From a checkpoint of a small class-conditioned image diffusion model.
Model: 32-pixel images, arch unet, norm groupnorm, activation silu, widths [64, 128, 128, 128].
Rows from block 11 of a small class-conditioned image diffusion model, named by matrix and row number. Rows with one number belong to one channel. Each number is 500 + 50 x the weight over its row's rms, rounded and kept within 0 to 999. All counts start at 0. Numbers have three digits each. After the name is the row's rms in percent of the matrix's.
After each channel's rows are labels from the 100 images, of 14976 (inputs lightly noised), where the channel reaches its highest value: "top examples" is what is common among them. Only what is clearly more common there than usual is listed. The data: pixel-art sprites of 400 made-up characters on tiled backdrops. In brackets: how many of the 100.
# convs0: first 3x3 conv (model.decb.0.1.convs.0.weight, 128x128x3x3, standardized in use, each kernel summed), inputs 0-127
# convs1: second 3x3 conv (model.decb.0.1.convs.1.weight, 128x128x3x3, standardized in use, transposed, each kernel summed), outputs 0-127

convs0.73 113:442615462380506567519456470416474551515552380451472494446501480590523483530470561546376497493492499428518568534505510562545521526521496452524483466469513430381457557518502443590534362517492473517503531526510454487451470550542480463482447429449424634501519504464522484492520532513564466577543484504482504558500496550456533504532554493537428521498518458529509493698449503498510504542505
convs1.73 084:381528489537491492560603453546447447399425577499570476487549599482565441536467499496508506497628508567536496492470491507469523462475549557492502515571472530504594536539475430466520599474550456556493497522519521488544456470482535524552518561533574456457487544472558536504440548508412521498413419537548574503468528526477474434554411578587538525474413415442502407420466458524551451556449
top examples: red (31)

convs0.81 085:561413487495452512504485499560463494507568470553446571534457478532586534418530592550355560544527524504505564425536456514543515493446485515412532545512591561481403491450540465542493506434499490460529501436487535501486458506503549478588477451503380493562519360463488540519516521566391440503458560510458495488536466599536537480569560528533512478531504512535508413474475500454492539505334
convs1.81 051:438554477546584529462520555475515485462502559434512448443516542470477552481584483454637446461496528579438519431477522598530388512543509439546561407482458455532601460442531525428457456510500517525476501523544532513500492375553556491480469465451634536517586558538478516555489535505475507585504546501578485481431411429381436492490466449481467488509506471550555503493458538494565582443521
top examples: large (66)

convs0.85 079:474391589504492490371469513494535480481513557457486432513509491566560387451509511548424420474462541537534406530523472594507530544480560525392457487519535528461370478525470436559465497449423460471565586488536524509508529500507506594547577588564460517557429528500552487580533439489546496491534553545494534552511558431454370478529517527463526521466398480472495507534537531495525510510392
convs1.85 061:491620560431548467496493541598499487468570477540543551499561489447464461468516489548518576518487517556428547482570572464536495505516444517493514486443529496466582514475490472485475542406550454427526415452463480518539558510481517595475435529561584521535518517477515498560509490525352499422534585531557352456464477460518488517500532444499586561549553543515370562449419569543444565471510
top examples: brown (28)

convs0.75 137:461473521596525601467464506455495486518548510496693420512446432438471408501518440470474497522526531574531469521525472526504479550451495480522497484515477500417459471582519452419457464455560502432539495510530496547510476463550535544611522411594488515494513405548469496353494484494360505569491533527503527484474424539548465570534464472500518626507480495480594531483524510508496559514421
convs1.75 124:500579495564500489568544423647534447468438534537448402503532588492469486525456512581486568441549509555453517441489555515491510483502508500533535478508504568484537547458377420513481480580526472507530497488373433470412525493512528545474553615484497449474565531477557472556377421505472522504488494514465351475469573546463477469498525441485510446460505517409522523460457509400488410502490
top examples: white (36)

convs0.90 062:551455527491486481465445486556585411463513492492495428574525522479494530498490481500461493495448560340583441484463387467379421604590485514439516498499580511483528475484440490486461465458463549485495486538441435490530466453499488425574436552487433492560551481529466647570559517511522513477493568544491457489556483504561492498531459537615437487482567518513560509596540442475512566467589
convs1.90 087:499420494544469499541574448533573502465509555528547496491565569536464461538520453524485500490528579569467437512539563496449485466326505400502579538534549380471445536595560483574443527448557558433502480451503529553460443505448570537539476498602604467437523457517503553547534539573441460468510384512492496539486504476573521455530523493548529561535562519478457567416474499542441438449530
top examples: brown (31)

convs0.58 070:459414565543564451530431466479524570435426473404579497499532503431481509517428506408538567411433461474535448474528523567554577474498479588588449442444464421427430470454486475481520436501471531542482511525534594520451494508526501542431511535480495589470489545466496385446521425557498490568514532442507520583394532471567476482507508528529496498556571437485553607591521520530529560509574
convs1.58 064:492523547505538505504431496511454474442522517495446482564528504511552551505580564562517505411536398540496476484529553437416559471549479498456550505583527546526507465464469516516516481402517455479437391540554435528593599551495417514485507543463529543548480513491535477547452466489451547479453612629504483545421474437529462572561594527453609519415443588572415546525487460514472527584476
top examples: red (27)

convs0.113 111:447610466459447560533506516265482547539497545533558459440467526554523458527464559508469497504490443524495501442517551505488567525443483468501488512469627484414400550480541437528554502480456556494537521476541373493449507474523527553433467507499556473463511458534513508595461469509550546569480477497539530517508509554491468492456511477459677496450539503472464476376488568513524552492470
convs1.113 052:568493463492370473486458478408548481490489450536472468462564475481509404522440477515474456534554515419533521488552452582426471555545557450462488599491502585542530459584400487459447471504596522451472497501421498415498573565433458476482434510491407423550420498427494462463417446512461625498439547518495428432491463547515517427446481408474565445448464540499507503557508498510433516473471
top examples: large (100); upper left (55)

convs0.95 067:502382433467492538467499499530546425519523396521517509550536433543505505516512571455499491514529465518548574580503523512547492529499525559492486554509511491492549536500446518517496494544476551467533513460528418514416443662520518481512492479468503482470399422438428538581413399498448417419467684496536528458560483566469512454628513519470443470531546468504515477528532511497524505507362
convs1.95 067:431484506484417488452498509656519435492525473470430487484510495482455485525512456403491548489512496480538541525511605465475473517523499461516518463505511432553533535538513502543370451551507438512413525499557570504595494456526536530495453463590538499449538518537421546386527442503527512459498389423557548563602445486460491407552508494490404484446554536498424555499392493565543556393523
top examples: large (67)

convs0.34 083:491604576506505513420553437490523537528512534605393488535433444551593520418526442446599466476490477525435429483516485516597538475379477491499494573472598480578516485453492501564512546462415541531575517432491449560526517571519495499434518525499502541499404467426542401334508435505546486514446445572462496560514531495425475538542521497525495511484427550488490540477481506500561488492539
convs1.34 074:469513577532437471504453554501525530471442572519521530507439551516455475532482449487477436433530472523540567425606487530606488439502485449506479605551411429541472522575506476523467531488495571444524525497557520445504522555518449479451427619528434495524475525434484499477603469430642546492569408516472581508445508518479407563397616471448543498515482536546472423509522543490484521586504
top examples: large (78); purple (33); blue (30)

convs0.25 073:460475578442539439454501566485514487500564474505459527521461468392502548480514535528461550478504459428550606457547522525511505508539500531476524600581463522476352514395424415572510575483553401531465529431537512458409528448457579560494509541487402444534531433400506474548449444543419560505552552464463522535468568520563592484582511539470463524482478531517430481512511531599508463502482
convs1.25 073:531555546514534590527447508572514554465497537448477502530610401521464500544467477435554492478567568399473513543593514551499492474536531532459407389522490480477527566570494555445490389474468449454605515529463507451593511535563438509479483466520513482507420482577601526482489549478475545501493468538560478515458421468452452540450435502454518508517470502508457410360564571566403498467458
top examples: brown (38)